config = dict(
    model='audio frame classifier',
    dataset='drum patterns on synthesised drum kits',
    train_examples=26041,
    gain_aug_db=6,
    n_mels=80,
    hop_length=160,
    input='mfcc',
    spec_augment=False,
    win_length=512,
    num_classes=13,
    output_stride=4,
    arch='ecapa_tdnn',
    norm='batchnorm',
    activation='silu',
    depths=[10],
    kernel_size=5,
    stem='single',
    widths=[192],
    init='kaiming_normal',
    optimizer='adamw',
    lr=0.0041,
    beta1=0.9,
    beta2=0.99,
    eps=1e-08,
    grad_clip=3.0,
    ema_decay=0.99,
    steps=13800,
    batch_size=128,
    epochs=67.8,
    lr_schedule='constant',
    warmup_steps=2760,
    weight_decay=0.04,
)
Rows from block 6 of a small audio frame classifier, named by matrix and row number. Each number is 500 + 50 x the weight over its row's rms, rounded and kept within 0 to 999. All counts start at 0. Numbers have three digits each. After the name is the row's rms in percent of the matrix's.
Before each channel's rows are labels from the 100 clips, of 14976, where the channel reaches its highest value: "top examples" is what is common among them; "lies over" is the class under the peak. Only what is clearly more common there than usual is listed. The data: drum patterns on synthesised drum kits. In brackets: how many of the 100.
# c30: last pointwise conv (model.blocks.6.c3.0.weight, 192x192x1), inputs 0-95

top examples: ride cymbal (81); tempo: 140 to 150 bpm (33)
lies over: ride cymbal (52)
c30.38 097:433454461551467500413445418447588447518587481472516488495476527533586473452470479520491579463467364481422455410437517510444505429458365509461505452492513498464444505460508448476470498430494477504437441516465525466459423459493479498426537474502499395542591441544494493496565476541553434439

top examples: open hi-hat (65); four on the floor (28)
lies over: open hi-hat (47); ride cymbal (31)
c30.33 097:535555431534452451532525500468558615464553468601532515453443534521557526398524474519423534455521440536542555440501463533473465393465475572460491524543508516471443520422627394453456492492529472514459480453488568601315471480475558515532549447400530481504466483473544467471454380486532525525

top examples: closed hi-hat (78); tempo: 160 to 170 bpm (31)
lies over: closed hi-hat (63)
c30.167 100:540570338461525471502471544505454529521545495551473539341449572499472497440477430515493577530469512491499488476448453544468458459492565528536491515511518408422410501426539456458460511492501599561431527530495529482419501387464560435458462500401483519517547440572590485480553449538568481537

top examples: closed hi-hat (95); text has "tom" (52); tempo: 160 to 170 bpm (39)
lies over: closed hi-hat (59)
c30.83 099:505551466484510471507494489460520476510549571475559594505425557474404494500480397508411519544532540514433485505444493478431516483550551557496439468509498496475386515460541488424525505508458575606457513538535411400444488529480460482448455528415448470493510441662526451485622505527596524512

top examples: high tom (85)
lies over: high tom (41)
c30.171 100:387503484509516497525585463522534443491546490487480529549521530421566491493476474535363408562666491476422452487513564481523516435578559562556473515518487559627582522492502494523524563453549501491411528520518457454541520483470466471418424451415503481460460516566498497502517422532522539471

top examples: closed hi-hat (67)
lies over: closed hi-hat (54)
c30.180 103:473528519494572400511500474459491577468495544454363449432402598462463453546424499501495543434365490517383486423452400482516546412418530567475502487524563412529459564531501432490463531529485597539453508521532521486522458380477486429500508423483476412548493520444471453462536474460397435481

top examples: closed hi-hat (85); half-time (35)
lies over: closed hi-hat (59)
c30.185 100:525555508372548402339551550515466448490427511452435459459526549501533468442469467467520536490484407451488461485437499489420439497488533566534454563519411490411503456459548528556532513511496511567478603474588352467496490495437555442527424426465502499507527570507619570438460388492484519465

top examples: open hi-hat (63)
lies over: open hi-hat (25)
c30.140 104:531520537502570417479491516504490427491546448446492520424538561450557460468537490455430518505498427544465421435400363462474521559488509528482459552567459511458517467462490512452449469411457437408566595494562568461460527448476568574503472436504477460497550525483505555419527523374497502461

top examples: high tom (90); tempo: 160 to 170 bpm (32)
lies over: high tom (56)
c30.73 101:494445514501426486530468461466537537525505416516524561511482432491508512465530451553511419537602471555324507420493430483532524471469514468569386437482552527579487475486411485494466448554405532377570486576537545513526515502359599465514488486559322454525499488529429521519478596515439455523

top examples: closed hi-hat (88); tempo: 80 to 90 bpm (34); high tom (33)
lies over: closed hi-hat (38)
c30.182 097:540576451433514535484432581494533560516535489530328524478454592486477500476431473520501505601616446517578530483462501491474440407389482557444534551492408528530424518501512437460491558527501452576465525536513469427465485377491472485440415438490473529574524495525528557530533483589529573501

top examples: high tom (75); tempo: 160 to 170 bpm (43)
lies over: high tom (46)
c30.143 100:569380497480438444457496352489548419535539344464490561443515548478488532491544479548483558496569468594558398486497489476500519532450497531520408513470552558389549574462523472382525503481472526451491473581458565473514619488409492434531483447491445508446525501492456514464474483468479523535

top examples: ride cymbal (95); text has "noise" (37); four on the floor (27)
lies over: ride cymbal (67)
c30.89 107:491495470547468536406418473437578423551538474468507562537462526523483497428448414509443567414521463521510399464476528524509488596481400527545542455540455515514527526432486538523509535479487454503547523455519488476505451460508514481431451456460602494500527513521488449444401458551498479557

top examples: open hi-hat (99); four on the floor (48)
lies over: open hi-hat (41)
c30.109 093:536546570540521466542445541525417560431437505478507506533561549429480495466539505443518496486587461515539476545503471476477512498449534516589494556521402514572514430492532454498426474485560490421523526421490564558379526535506572695503533498526534370510518546445576547409486588520474475433

top examples: tempo: 100 to 110 bpm (30)
lies over: closed hi-hat (25)
c30.91 107:517544455409519404538410488471482479464445501460326599451549512485499457425415487500522515514558444514435520536441556451438479451480487548460547421532492496472504624487484574478555505476482552529515493565549426450485449404511456510498511433455496497490528508570494520501468452387565544498

top examples: open hi-hat (100); four on the floor (32)
lies over: open hi-hat (67)
c30.72 098:498506505562525428490494517517474492487503499432508547567503492395500459472443458517456471495544482494439439517521435479519469508513507581519495507461417567405445497454526497496456454512569477451507601501548447457341551485538534621496521535452509433525507542464622529463472485478468524377